python train.py --encoder_kernel_size=3 --decoder_upsampling="transposed_conv" --codebook_size=512 --grad_clip=5.0
Rows from block 13 of the encoder, named by matrix and row number. Rows with one number belong to one channel. Each number is 500 + 25 x the weight over its row's rms, rounded and kept within 0 to 999. All counts start at 0. Numbers have three digits each. After the name is the row's rms in percent of the matrix's.
# convs0: expand pointwise conv (encoder.blocks.13.convs.0.weight, 512x128x1), inputs 64-127
# convs2: project pointwise conv (encoder.blocks.13.convs.2.weight, 128x512x1, transposed), outputs 64-127
convs0.13 112:504501487462552459573521516512459520515533572513507521477508498497491493494510510503474511505454433512512486514492467488527534478488499495479482523498497495495498471510515524523490505538482435
convs2.13 120:475430512555499514504489495468526453494492478494543505506436494502476524503544501489430473521495492499542452467469502496509554496547497496439478531465504460485521504550492516525496502518491514
convs0.14 113:501520500428486534449511474518483535525477497499509515511512499487521503514518509502505570516566512505507503495510497499502546499501466500478524501473493510456506544495517499479508498492493481
convs2.14 090:535481470470494515526438517491488523485476497461475480500497488490481494517515503487529525524497500504484549535495503534508438505518559487514496491493501490504515491465512504513517510499488508
convs0.15 076:511498504472517507504519488518436536512470571527510539506505503467517502528534554491443497529532504508500470498494484486516547476489497497491508531456478514471487513513525508489514481472467442
convs2.15 063:481507505485504461502497515501480515482513537461529512527501485517493492479511515501516509489495521471514462489504462458473480498567497488449501512491498524515507507502526499515465518519490493
convs0.16 045:507506507440522506481525495511467519536490550507489536498494503474517510504529517489486521507527490517495467480543477497518551487495475498478514518485485519459526538506523533487523511494470451
convs2.16 026:532488487466472501485497535503506491502486517449514505502483494474471497527527517496515449514498466493501494519549497529488479510616553487521478534508494495482498480518464485499516489511491500
convs0.17 090:512499498450532453541521489509434540525504580536509537487520503492503482525514526496460508514490487511509491497501479489523547478491509499478492522474484518484497485515535506511495498528474421
convs2.17 075:473472503539520503514511496462517458482498459485553491539458487534498509481514509490466468507499510493547442475466491512503522495544481493430473537473506487496521505541490515538485514525486495
convs0.18 119:536501518476519449559524492473495524479518525519530518478516546512505485490455497460455494482481486475554548518478513513499508504511522546514465477541522518498495459473511485523500488532505497
convs2.18 155:507417516480474452475500515503508520499499515462496500467517488486499485496471484483531528522510501512440534499560496504539490490522530491463497483494496526502475518505495496483519473480491530
convs0.19 033:511520509440506512491520482511465528543476517510458551495508498496544514509518513507492553480549519513502501462508492497506550473509511491484516494495487532451501519497521497441485485482490453
convs2.19 050:509483493440505493486434515498503495493508512454521487490475506521474501495481524507526486499532477492502481487521498488504487497575451512506508500537513520522492514483469499512487507516504448
convs0.20 090:495508504427486533447511475515464530542480516503484522507497500489519504497545506500493547513549516509508499469517483502501553489496467497487524515488477507445493524508517503470505487492482454
convs2.20 058:529484481452494504539465511479515507480494480450503478498472491483501494517522513492509506526511495506514530508493511516513469495526557492504501496521495508515513505463503510525513502519493488
convs0.21 086:513501511481521547496506496520436529531463520536471531500515497472540484521504543501466517508540535501513497473519500517494539465493531497477492499458489555460501509506512475470510494475492473
convs2.21 091:498543462401529499542485466504550509466495515472484498510488495526478486496488498500501505477532491494503478474531533474480502478447554499544501502501521484541484527465477487512493476466500451
convs0.22 101:516496525462548551489516482509438531533465541521488498487525504497535494522521530494460531526512522502508479473533471503509554469490512500450511514478477541465512527512534499479515527489477463
convs2.22 070:497489479424496498537499526499540497477477493438509488489467493510465493518462529498473500503516504491510486469540489473496511488506566496529464494510494488504489505469481490511502514474495488
convs0.23 077:515508496426523505485526489515446517549489555496500546494496504485506501521533520492484510507519484516502482490530472488519550490487477503481521519476492510457517536502532525494525493492460440
convs2.23 044:529486489506467515490498565478508484503504545451523485533447484519465498504512501488509466519473476492491487481532463509500504511626530488548495526474516483484498480514470497505515498527494483
convs0.24 082:512515500416524512482533485518477528552485534503495527497504502480525514505528517499503543506541482516504483487534475496524555491509471504465525517483495511441523539495529522476519511503472444
convs2.24 056:533509450462487510447473509514481513496484531455517509475482497450467504541523493490523471518479460479507516542542518507478442500545513496540499513515506491507509462490486496498512493493490497
convs0.25 070:497504497410509502489525484517461523543479539530472542501496495475527499488528533505478530511548504519505496469505476518510557468502483493498493520493471514443495505510524504470490500513475440
convs2.25 060:495510475454505493503477437500504489474495462449524483483477503503464499501519500503500495515502516485532472498477507483492468486491526491464489504520514475523515498507494488515481499493490478
convs0.26 119:506497523431450527450502490513503531534488472474470482522454504494521529502534489495557495522529483500515507477505482503524512493517486504499545498495487516452491521489507491456527474496498479
convs2.26 097:530501494483481508542489502484549505503487473475483487453501498475448479504491505491505501514514509535510560517470480469517482504447568491566511479535506484477525453460497514497517498507505514
convs0.27 202:488529464505495475468496489504496482535517500490459469489493510555481498511490464512497509450527505511501502485518553509507480533469462508497509485500504469503543522511521521478466491506498513
convs2.27 238:478484492496507515473504501454503498460521512498521469503497486531523493487515446479487483462503479513507468481465548490501520429549458494464459521507495533515537468526524551520487493495476476
convs0.28 048:499478496581460431481492468490529489446519467485511468527487493487484508539479478500512472502449517487493503529490568510494444518523501506555489488476516479536463485498494478513499492498526534
convs2.28 029:484533509416517480520562504479522456489500503474516492518448497519476511496525509497411478489513487520522473480473486491492533510516541492527488503508482485504496502505489501521506508526501495
convs0.29 056:500503506453510485511512483516425528522512578502501527509502504486509507517542508498482533507510478517512489498514486479529543492500490499485524516473486509481495500509542516504497488524477430
convs2.29 032:482460507604468496512505502466505477488504483469532487509483488517495502501507505488477488521490502504539460485458498528511509508533477490473479522477494488494510493529464508520498501520490507
convs0.30 090:512494501472534467537511495510433527527500583533513550487516501490503481523516536497454501502494489510503488500508470492503551468473522494481484517483489520487498492512523507512493505510469430
convs2.30 093:474439515508525493485505474474497470480502497470545499520445497508489512470543501494465458500515482495538438457484505492491504488569491501421482537463519477520513505538492508522492499518493476
convs0.31 104:523519496424523499487532479510465517537469532503508533494500509492526501529523519490496541498570467506500482507525480484515555497486482511468522523485489520449521546502520511483531524489472457
convs2.31 087:527531457502484480483488539509448498511481527456469484522502501498461501501493501497563516488491482477489513552542507545493434510539544501518485520472512473492508462497498482479507492483490482
convs0.32 042:496507492486519501506517489510416499527504570484496545500505499482497501518538525494474521496533476516497486484521477481518536481489490497475523526478475505484496498516531522509504484509472440
convs2.32 032:492441510599473482508462500479496476482501502468521487515485497507457503491527492497472466511481491500500452479480498514496512508588552498468492519469490465493509497527476498500507501521491495
convs0.33 104:498497511486536540487507455513389507512469541532487531491506503499539475530504506500442512506546543509494481487562515481513533507468509502494503513484478519476524532511509513484495498471473464
convs2.33 084:487546478440498495523521427513539506495502552489493497501498499498471482485473487501526480483519472497499477478552515479487514497492553507546517525483509482522481526502452478488483449473503449
convs0.34 098:475497443532485507510460536498549454486545494452513498493472491512432469504508480493544470489512428493518508522500496484499485529465478503496518495540487476547506466510502521569487494519500513
convs2.34 117:462552500596497482461572472505460495521504508519506492529504493501517513526510506495499496490482502481524485467460488534486499497483463502470495513527469494475522466527501510502481497503495521
convs0.35 019:501517488465532453538531502500464520522478528549477522492503501490532510528519523498496491503492485517472471489475482519518540469449543499462485521498481543470504540512500499484483508484486443
convs2.35 021:496515492543505491464485527496514483474502507506472489502541506500479483496502456504546517501490502515455499514506510508515495507541544488502509498531501485505498494491494496494503482488474512
convs0.36 072:501506495438518537458529488523475494548479524513472539498487499479526509499533520505496523496544516514499485464553471507514540472511475500487520514485478499453512530510525528470510500493474452
convs2.36 044:532509474463485498502495454505494511484501460449515492496480499475482504512539500497508482504504501496523453506515515492493474482479561494516489506486488488512514505514494492506508501484498483
convs0.37 092:509508496469549474549523524499456541544492549542488550475517499499517488515507543503476506480509465521498487486496456494503550468485523489471481510499477538477519511510525512490475501517467450
convs2.37 090:482455494476501499457482490482462472480518519480545498503422499506516532489551491497485473496519486489578447443499519499472498488548464498481489527487521494533509520537478498532498500522495474
convs0.38 065:509498504458520478498515488516440509541494565525484558492505505495500491532528525498471496501520504515499487475519473498512548475486509500489504520480486513470500507512533510498497492501466420
convs2.38 037:498474503534456480494480490486516498487496474445530492513480500512489513472504516501481464506510497488554418458513487473493505484577472503472489529487508481498510501523470495514496496504503468
convs0.39 107:498501524462486499486492443588475538461493535521532463519542478483500465531470502544450545513509539519529526507530556507526495513499493485503506484478499514506499503500519486498481536502536501
convs2.39 091:610501517489489482522494492487551465499516485515500510484446521492493537513515507515454475499523475522542488510509519508513516505492535508534518503514488489511498521508470490501582494523521482
convs0.40 138:495527420492478476488483518473522482474481500530493483488498524506487494490501511485537450442429543485504503497516508507492484492500533525468477488501514535516548538512509478510511495458486530
convs2.40 150:474530530505516494465518481491507517476496497527513501539489490503510471498492489492502467503467469512489445504499529509503500516491514490517529508483509489517438550497465450501489512480462484
convs0.41 166:483466540468469495464456481511519553512520466511487489550551478470508489533463488517492537531459541518506510502513514523511491500546490474497548458477521512499504478473553489489483487565510492
convs2.41 193:484453498520470540483471523472461478516457531477467477482509507508470481449478488498533492487487479488481499542481494505464518500559534501463480506492521477467498482487537504470469518458490462
convs0.42 022:504512515432500492495498505474467511563474544501466498497477514509529506492537521480535486496490464505511480433503448490518507479484515507463527516500494533459528528514509507466525495481446460
convs2.42 025:512483490477474530514438496493523503497486501481497498454493497515476497511511472504517497537492534502504511503401501499499488498526655506465510530524499489514520497486519507522505501551498508
convs0.43 089:508512496429525537467528483521468506545487532494483530494492499482518509518526522501499538508546501513499484480521476499522549484507472502474530514481472504452513527504529522476521498495472445
convs2.43 050:527499470472491477501496476512505506477496482446531496478479497477461498516532494493491481506496488486511479520510520502492454483496575490513481507489499470519521493509498487508514500484493490
convs0.44 053:510499504429527495485527496527466519551477547538471557484503499489528500506522529503485509512510504513491488464519468525501547450501506496491495515492486525449500511511527501469498511505470446
convs2.44 038:507508482429482498510514450504539514487505447443511493491479507485485503490493522507486471495504501482534440487521508463495492480511518504508489500480505502508500505497469494516482487479507469
convs0.45 130:503513483516495528465489499504468491499487512495497513524521511451504501516490561488470539494560524495502507506501517503508505496515466512493476496472495493492504510495515471486508495478500498
convs2.45 164:500468507499459513532474497516506505488472480503506488433494503474501508512492507506481498537504525486480585497477477506477496515476513503503494442540505497483487491472570498509493536486511548
convs0.46 086:509515489423520521462531488523475519542477526513486531490501500473526512517531528504500534504540503514494492473526477512516544472515478504480529514484476510444511535509530517471515509500473449
convs2.46 065:528508454463493487504500474514502534469484458459519486507488504484464497507514504498509482502499490475517493524511510491478449485487559497528482501501499475506514485496493488499500506481494484
convs0.47 142:508495479514495502494474472488511484473504478511496473488511518514467492512477495488522443467454571484501525504508550509514489505511539520482520469500500537542524501494534461535503453497518521
convs2.47 168:468527530518485481463523491491508503489507506526517492507473494511509468503488483497497457485476469505502440487504536500509513508494487494527526517500497500503445538510456453502481502484458483
convs0.48 067:503502490427515509461522495517468515549474530539468542494497499479519497513523544499494516508543520507491485453522476529502540465523482500493508509477471512459502507512525503472505500488473444
convs2.48 061:515549450448516500526492459514518507466493453471510484515505498513484501498486494503518494495495527473525474515503514489483459477460534501492478496497518493515503504481510494518493514482496466
convs0.49 095:518523512423549516531539464515453554521480568496512507469527514511518505519501516489486538512500483500496487495496493491517533495460509515437513513528509546469525552493516510501530511495494468
convs2.49 086:517490470502454443495494548497453514502480565447446474483483492497497499531471475490552510512510490488482536509560519543505469498549530494480491497540497494500494504475501485473511490478486488
convs0.50 082:514498510423525541483513472513440530546475556513474522497509504495518485539532528489478509524510519500512481459539485515506533477472502506473528520489489533460503532507520500483527496472472438
convs2.50 065:526518450419480468555509485493538527449501549477490477495501490501531486506459476491518502495547493500483511460535552487515506465522532508495490498503495529538494528469509513526503479472509450
convs0.51 069:513502524448532532489523497523477534532471552529492507483522498497533507510521545502484540520482510515491483472519458517495548451488507497451503513488487530458502527512528496477518544499473459
convs2.51 060:490469482417526497517485525520530511478489490437526499470475505503466503510509524508487487505522492477505499484562511468493490483495570508520471500481496481523492499481495491524483512485504491
convs0.52 112:522519496442551496502547480510443494532477551499500525477486507499518501522527516491488506498562471508499476502539483484517554502463499511463511530496482516455524554507509521494529514478465456
convs2.52 096:510543475479480483475509542511441495519488551468472491543501499513455488487484505499574509477491476476491498529550499528484460522556536501515503531463514477498486478506480465471496479491485468
convs0.53 202:523502488497505431553505495487478542462490579534543504505527513508503503525499507483461502490428506482513501524470536503473493486478542514507431504477504530501487493501485482505530548497504477
convs2.53 272:464505500557505509503536466474513466501522473534540488501488502483525516497520497501459454492498521485586449484467516518494504476519457506458469529515477508487527495555501516523483492522484504
convs0.54 038:503494505587490514515487493496528479479516459468496474496501501523485486487461470503502456501530515484485513509476524504487462516500505504530486495533526475546489482492467489510487473501538543
convs2.54 019:525515502630515504511499518474520499499504483499505493520527496515484503469486497495498512534492531517487483505452473489524509507505542494504534490519520492503500521500475497521523495550503503
convs0.55 062:504505501409503511474526471519453542542479547518485523504516502491522496510530516498479546525536517507507497471515486513505552480489473501476518519473483516453494510508526499476504494505481441
convs2.55 056:516490464481496504540461496482512502475488483463494466504488494502497499518496493495507505525508510493522514502493509528505456485527539491459489494536510503508504508469512500522502506503482484
convs0.56 061:507507502462542521535513515512479535520460557549512508468533503527526488504512520498487516514477482507492486491492432492495544456469515494432494518512490536463519522523513505492506540505474463
convs2.56 058:511475494414533496533520514493526472468506480481538510518455499500460507502536522499437479506507484509527467485500495487479532501469577491519473520461493465517495519521485492518521505512494492
convs0.57 095:518507512499528551501510494521444536522463510538485511499539499473544494526501554504463534505525551499502496485512502505497542469498521499461483501455493546472499517506511476476515493466498483
convs2.57 121:507536475404525507536498460509565518474497511479487505491485500505479488499483505503493500480529478496502485466534536455483518483451545505551502494506509494539480526460475491515497477469504454
convs0.58 117:511524482443517446510545524513503513551494537519470511480487501497543533480536504503524518487489486531510499482521480512520545480511517497482495506508493546426511531496534502453498511529479454
convs2.58 077:486497485530489468488502456489509476508481452441524465495488516522459501528472523514507504513519516480530484485470460495508481510514520498475503495552517490480509467485484487502478504504503490
convs0.59 084:496505493420499508482518467521427526530495538507488522511499501488521501500538503501487533524523490507522498492516487490524557490489473499486517514478475510458491500507527512485501481512479453
convs2.59 051:496485506543479516525489515464531484490504452470526481485461488497484495515513508489487492539483513499528507510476489518524492501535498484466496506507497509499517500510486513545499506535476514
convs0.60 119:499512508412496467478528481511457547527497531518491503531487509466539510507530516498499533512505465511522492485514479498541531490526483507515509511463479532454516511499522498465503489521470452
convs2.60 065:497472526551473504540481524454521484500498467484511482477487481526497489518481500488497500532516533516518528490469466510526515501533508484514494512534505510478541470498493524538481502523486524
convs0.61 044:507510494434524510471528492520459495542493553496491543493494499481511507501526519496497515501520495514497484483532477495516544482494477500485513510490480505458511519505521521488519505498467438
convs2.61 034:530475498494459482513525538494500491495501507452523489528476491494459497517544501491484447514496478493493463499531489505494496494583622495534490526469486471488500484515464487505517500516498495
convs0.62 076:504501507454534481537528493508454523543504564522509544473512500509498493515517515500473507507518491517498489487506466492513561473487507496476493526494493505480504504512524527514484514528474419
convs2.62 049:487493504541497527506483469466532460498496469472520488512480492522484500468494511492465468493496498499549422485456495498503518500503499490488495531449498481494507503538454500511490493502491490
convs0.63 074:495512500417491537457512478512456514533487519496480521505489496492519509486536508502507552504548504516516499476528483495508546493493474493485518508497476512461504528503523507480498477494480461
convs2.63 034:509500497462481496526514512478502511481516485470529477496458492482506485528519500489527516519493493507503527488482523502526497503510506493512506501526486502510504489484451502524504494526490507
convs0.64 134:502506498513526541511500491514451543492461504538509503503552504478545486525493552500461536502513550492493500510497520498492531473493523502464476498456493553487490506510515465485509493472507503
convs2.64 143:502525488408533523531494469503560505483490521472486508484470494496474495513493500500485499487514482499494496454536531447485524483450546499550503488519503491531481520454475491517498481472496469
convs0.65 058:488469514557457485473470490490539472480532460470491461530462494499495508494469481510518488489526500492476502509484542508502450534528481499580510491493511455526482457497482496491487475525525536
convs2.65 051:513544512622461484499549529498505492515501485491481491473522495499513500517467496497524505487502518497486505520500482514522473496498521499488512497561520499470518465493517508478499487499504519
convs0.66 058:513520495450537478487532517499479487536483518541477537484474507480502515504523516498507465479554481518477471477495471506515524477547493504505505538479461489471527512525501526493499485519474430
convs2.66 046:535528508501475522477518497496524489496505470531502492503466507507480506485500497503491459474482493495537444529497514487497489505480513500551515511463487496499505492505483490501517506520496471
convs0.67 106:494529471478538465551526515507453495485503597493523530457508502489484513486520530505468516476428466517519505500508493482533520486481524501437483510516493526489510494519527523538491515507478478
convs2.67 108:484452515530489525521492503473527447482520475493568503488444513498486518468522504506445474503511498494564464457446500475512537490540465508453478518497503514494529499535506531538484507545497495
convs0.68 083:476511509483480502497483472543501538481499520505494453514555456476512501517462518555461559492450551541516515485532531524519487488513506460466501477496506536499518516504527485486456541526533503
convs2.68 065:539475517494511507470458458528525495480531481509536496460431505492532515534525512506456484513526487518523483487467514504530477503451461494495529493537472522545488527499465488534548502545495512
convs0.69 078:501507499418493519470515475519441525528489534502501526515495502486521498506529508498491543523534495509515498496520488486516561496485468500490521511477483508460497510504519508485509488505479450
convs2.69 048:513479497530483521532481534475511498496501460457508485517468482506487494507528506489511502538487506499508521517478495533515478502546518487479496515486500508499521495508497511531504503529485520
convs0.70 046:508517512474538528498526494507444518535476548512473531478506505494530499531530529494455512502541495511500471476524484470516535485482515501451535525483485536468518525515537509481517489468467465
convs2.70 043:501506489505523471506525510477538458471489515489502487494492500502470477507464483499491483483526477507445489483562507516507504489545554483485470504500539478502486503494495480488509489467474474
convs0.71 048:503501518440529516496516505521480514541478555552477514482513501496511507499527534495507522512473476514489483467521440514509530456495502500450513520491485521448512514520535502490513531503461463
convs2.71 046:523461487409476505540500551509522456473513469458544498469446505484490515499511529506459459506539493477540479499529511496487492505473506502531467507479470510512491504491512490525502529523498486
convs0.72 021:504521524429534447533534501507443497530493565543489526479494506509518500500505522485473497501509476506493482493489484493526540478511512513489482527525494526469530528498514530506480485544470432
convs2.72 025:470487462430441480536456532489501538507495549482476495446511508548471487505519462508532482506513551499560484510495496512484482483512533512461492521540513535505513510494560506508476477531488500
convs0.73 051:485509489541535522498513477499444481490449515523514555478503501507543497520506505502457484498532546512471478510517514457499530498471533498469505521489485533497512523521516495488495487455477492
convs2.73 061:511533491466530510489499419497549512504470495487490505484529496527464469525459500496498519495515477510456484515546521488494496495479544495517482495524520477507469494482462470479501469443497480
convs0.74 122:507498490476552463563515510511452533512515576535519535483527502496500475507506513500462512505449465507507486512500472491506532476481504498473476519487497509502505479512518519524494517526477437
convs2.74 125:458427516536526499487505486474500470486496495487540502531452496517487512503555486494444468515483486493529435465483512507497531491556495501423479542460513461510510510554494504526489502515491498
convs0.75 182:499480480491525433541495540492492521496505575544522500495526501508488475487505502497487472503384486491506481506486486515461491479459507497471459514494512510505514477515498504514497542517487473
convs2.75 224:450486513507543515496539456482499472485504487517549514534488505500504519481554512505468476504501506480566441486476519527466498500524484508444472533473503481511505518554499499531473494513487485
convs0.76 079:499502491431511514485518512508464509538470536533479544501492495472530496476528540505478511500525499521503484461530466516499556464513492487495481516492462516444505500514516512463488518509466449
convs2.76 065:499488491458508497509486454511526513476502441471537492498475507503469504506519502508490478514507515480537471483497500461495470472489528502490492506501514487523502504520487488518488489487501489
convs0.77 074:508498507440524528466529477517462528554476531530468535492512500488532491522519529499484528511535532504496486467531479525495545467500495502474520509469482530449502523510527491466515497491479451
convs2.77 061:516536438433509485542480483504519511442501493454504471518499494517508498497484480497512507492526509483515497492523537500486458465467558495507483491500523486536496525457502491525507503471493452
convs0.78 043:485506523474533440532525503501504477522491498546472536480468489513503522510522513507525444508508475519436470491460478506521504481540531489505486521511476505483523534501508525499472474525487454
convs2.78 062:502502510509517478487518501478493468476495497470498480493496505495499493519483476500520517521490512516473524491510492524518491494500537482499501495527516499495498487499504497505505489499468504
convs0.79 088:517505519465542548497527483513448536526467540520495509482532502501531495527517543496475523521520541508494482483516474497497558455474515500452497518475469535470501531514529500484513529493481454
convs2.79 079:482484470442538500514487525506514499477477491437534500507463502518461498515478548509498508501523510470525472468525464468485498504520544505498474501481507484520496507472488494536474524487499482
convs0.80 136:499515507437462549428501487510508512527478464493477497511475499493525514489524496500549520509571518503507508474503491505503519493519481498491534497495471513457502537496506490462507471487500488
convs2.80 124:533490477440488516536453526489511512493486484474475478475485498503485490517480523492532537512523503523484555517482494490525473516463546492570501467519488500500500482437492507511522519499506489
convs0.81 096:509504501463524519462520484516458510540468521537467542492499500461527495528512556498481513507534541511493488460522486520504531456520500501491510512478482520453506512517533493467506490479472448
convs2.81 061:524550482476510506503503460519543499480486447461513497517496508528468496508468516507481486492487510485522440531516507485495490478477559505503489512460514477505490505497486484505503501460508474
convs0.82 051:484471500559485482521470520489532487470541470476515458509503493499464499487466481506499464505456481487481510522448522510492457527530488498550495490496515460544483444493489500530491485537523545
convs2.82 041:531496507597442492495438496507523474502503465508506497477493515514490505501516478510463468505502505496513488523458510523506458485508524510471526522509520479503516485503513499491510492534503509
convs0.83 098:506517482441532467528534489517455529549496539535464544484513496486533502499513524507479526496539494527509501481502474499520558474507520492482486515490484540453501504507527503471479491521479436
convs2.83 075:480471493515481508453462488485482490499500491461526489489442505516509507491510513503494494500516495491540438457473494491495506504558440497456508521537514515517517500508454501532475503521493466
convs0.84 084:513507497449535483500532485512435504548500576525481534485499509495516498513539516495476497494518489515504484482538480488528543490488515504474516523478487508474507515517545521499506492498462452
convs2.84 051:451507507501494439501547489486491481495488528443522489535479497522449502463513496494472476519490490496520438451498492498478543504510517498479469525517484459484482496531485476481485513497489456
convs0.85 124:507525485453535427516557524503513510538510558499463518468507496490521536487523521501504506483486475534510494483505486527519522474510519493481499505516496536445514514496556500477496483541475458
convs2.85 082:487477488514491472478475475515459490500479484455524490508521526502480500521488512522554519515508518470512507509485465510487434526536524503466513489519515497498496463470517474502474518505502490
convs0.86 105:503535488448511486492530510506486511537498524474477517469488508502516530495542497498529533490470462518508497482528464492531531497489501506443528508514507537451513549515535521492513497490465463
convs2.86 079:512510511528491518571523510502527444518521470485532514502446524487480509471534521516443484513514513497575531481443460487497540525495521519532507503494478487465523489506493524526499494547529526
convs0.87 026:531508552490506502506500478488428506513498526483545539509501512523532500506505513489439528497551508497486496510499480457501557503447505512491521508487489519493515521487494511496518477484484453
convs2.87 020:470493496534517494520494570479497482474486509503475490533528492502468487505492485498546538500505527507469510528502495491510481498538562493483506506491510489488514492507534499492494491521476501
convs0.88 103:504492523492567523536504506504452530508465568534509503458531504528511486503509541494466490510452504496481478483499460494480532462461505499430483516492477521488525521529506512503501539497482477
convs2.88 113:503480493445533531512518498504531475471499493485556514503435496482458515505549535497438476507494485498536482470510503479475503508492540495526474516478497470526500520520480486526523507513495500
convs0.89 098:496516491451530453549526502513435532508513589502521524481503501487508515506527516505477530500453451518517496502506481479542527485501514499462500520487489522480499492518536515516494504521476442
convs2.89 099:479468522560491511526518493464539454488505465495558497508457497508494505475511509492438472516504509503562470468450475491511548500536478496450477518498504500475520491529507532538486508538493514
convs0.90 092:509492515443534526480518478508444519550475533536464536491506501479525485525517535495469505513533533504500478454533472522496542466506504499484513516466472528458511514515525500479507491493471435
convs2.90 061:517541462422500500530502471502530515456503469451509479516489491524502492496480494495503488485513507488528461491526531491491469470475563498508467502489515501527494516486500491515510505466495459
convs0.91 074:514500491471535479518516497512445523530492571532498555487514503493502480533519534496462503505511487512507481496519472492508550468477511497481489517475487519482503499513523513509497508503468413
convs2.91 073:483418512530504494478483487480509484491497487474537497527437496521485513479526501498464462506490481485543435451502493494490510493576487505420491535468516476512510511538484501523490498512494482
convs0.92 067:508495503439520520483520489517448535543469537541477538497511498489536488518516534499470529521536523503500485469518483527489552468490508498483504512466483535456494505511517485467509502492476446
convs2.92 054:502530452412531486552480481503527505466499500462497484526499489521501493503485480499516505491515523483516490486521519493492462469484562493490493495506519491539495521461503492532497491476490452
convs0.93 108:469476545485463478505470509488543540523500478513493504552509487432510503501493546500518503565470467505489484487490474532492482459521495474513520506488510519483478477492510444476485512528502482
convs2.93 096:482465504500449480482493488525455489575484549510455488470506549454466496504492482546528490522486509465494512475504461481466490527489520522484528470530470474463496508484508468449462489487511501
convs0.94 157:515499519472446535467491497500526512519498457445471463513466510516504538486530472482573490515514493489517512489495494497525511510501509513473548490508477531472485527491505484479549470495505500
convs2.94 187:533519487496495515533490486504524494505478470480474478457507510475448486497505518504507502507510501521496559552471488493504456515448585498555499479528510460476524451465518499480522505490512508
convs0.95 093:510515497407523508479531483517468529546490536501493535494503501482518510508530514497501545509535486512503487492526485495522557498495468503472513514477496509450519559494524522485521499489471456
convs2.95 061:528500466497483502467501531502486485522479525460493503490478489456443495528530516483519482529461465490494519550537489525487459520584541484548500512514503481488510464498480497488509495507482507
convs0.96 039:479510494483511406517507510479533517526495476545493514494509502506508510519512511488558479503425484511465460487488469529502510469491509500477495518503492523481525532509512508490484505521480445
convs2.96 029:477507496524482491486471543492483478484489536487483490490523500489479487509487477499539508505477511503457530502493497510498492507528534492498503491521505490492511481488510504493477501501479509
convs0.97 128:504503530440454513469505497516509540538497475468472480518468504494527541501532489499555515519513465503512507481493472503537508500525489504490544497498499518454493524492518497460527468504501479
convs2.97 102:527506497510479513551494502483534490513495474479495487459486503485447488493499506494480495511505521534530556507450457477511499509452556493558506488524506479467540449477503526504509498521513522
convs0.98 102:505521503430479488477526502509492533542498506481472501494475512490528536507540498494543527504486464513511499478512463499541520495520492510476532503501509525441504541502528510465526485497476465
convs2.98 076:514509508533476514567517502484547455509497459480514496478478512494456495478499518502466490519506524519557544491447460484513533517488545503538498494508499479457533462486494530514504497530518523
convs0.99 129:514504514475449535459495499504521509521493455457468464513457509514498539484533475485577495514503493490509510482497496497521505509497500512477547493501473519471488526496504487477549473488509501
convs2.99 145:526536489501493518547505489511526484509484468483469487464501517470445488494516522509490492504510500517510557545466487492492463516442590505560502483527498462466524449472517500475519498500516514
convs0.100 088:489514510439499492508519480517436531520508549477496520501494496485517523511537502507499549514475452519509496495516480486533532495483493496468532511495495521459492511512535512500497489512482442
convs2.100 068:507467521545487507557503504479555457503517453481547497495463498483482497482509512494452476539498522507564514484459457488527524514523501499486505511492494502474511495512498525537494500551503531
convs0.101 049:495481488558465483493459511493539501475520464483526444521492500503489495499455473509509493508469506486490513523472524502487455523551483502533488475481534472539486469478460482503497530490526550
convs2.101 040:491484500465501507524381524498433479501495544499489492541443493502483498473544503497539500530513480498477507486514502552477512526547508499515511514466456449507498510485487498504483507520499503
convs0.102 099:556515465494510445497529516486518505470540519465532497488502502522477512508491493489488501447449484485555520527475512494484496500472505498474472459499496504511502517467510475512541465506507521
convs2.102 128:499509522560518455552509489538492456521483441485476506513501530499472525520496530529489541547494561471501522520513469529519483533475539524502503487514494463468481502492505465469502507501539528
convs0.103 080:497512502425492520453520471516462532535480519504500525508505501487522502510537507498492556522545511506510497488520488495504552491501462502478529516471485507457493520507520504479509498496480457
convs2.103 061:521474485493483502564466530478517514478489470465491472513487491490496496518522508490513507528514505499529530514498500521512450487539550495486500497503495501500514496469527511534509503516494501
convs0.104 091:502495514446524536492508497509442526545469535534467541497504499476528482504525541500460516514533515514503484454527470512499548464505510490488503512475465535451506501514521497469492506504471443
convs2.104 066:496516475416506494537499456497545498465495459459517484501482494522473492502498513499479482492511502491528460479501516481490485477487563497505469506503507481515500510501490490512495497468499466
convs0.105 096:518511510420523513488532459516454538534483538494520525496519508495523496519509509493492556518546492505500490508523489486511561499478475510463520510485504519454514540493520510487524510499481458
convs2.105 078:520485476521481485508469532500467492502472517448462477504497494498462499521504495491535518518493497487491526550523503559499435506546561489485482507514505478484510478486513491486509501496479499
convs0.106 080:505499516439536511490525489516442524545473551532476539491505499481525492523528545498462518521522510510502483471518472509505552465488515496478501519465481533454499511514524499476505504494471440
convs2.106 062:494498477463505502527509476510532522476490475444520486477438500513464490490500528501481471498509495479526456470538496464479494488502554505517468509482509475515498499499482484521484501477501475
convs0.107 077:506496499426507474510522474519430541537501568530489530507506501483513491511524514503465524521519495512515495482518483496523553484502496496496501518461479516464493486509531506491489492526478426
convs2.107 070:490500482538498508513506491462512476477502457481543473506465476523504505503513503481487484512503520500546460485461496523510502487503480481445474523498502507500535496535495523549490511521477495
convs0.108 077:510505504443539488506526489514440507553510557489483538490495509493505504520519512494479512501557477518506491485505477478531538497492510506491509519483486519483509506504530527506504455507468430
convs2.108 062:492482500569467469505493532479470452493498508465516489535446483524459502488501502487467474507489495503520434484483494534494529519563539483475501533509501450481513500525474500486503505527487490
convs0.109 112:498516507429466552429509482516486519530482479488488503514475499491521512501530495502529530516568509503511507484511491492509530497510467498492536498485480504457501531495508500468505476490497481
convs2.109 084:536496477454483506544467529479521512483492479468490480476472491491497491529494526485516524521516505526502557507483497493535481504484531486554504472523480515505513482444484520536524510514500505
convs0.110 104:496522501431484503469523494509484525544494505478472507496484501487522535501541498500539539506487472518507499474520471504527527491504488501463540507497494525442503536509534506472510489499478458
convs2.110 067:521507501495489520571508503495529465517513470482521503483457510473472496484524520501468494533496520515566550495449456490508508528470521502541516497505485497472523476488495524532505493548517531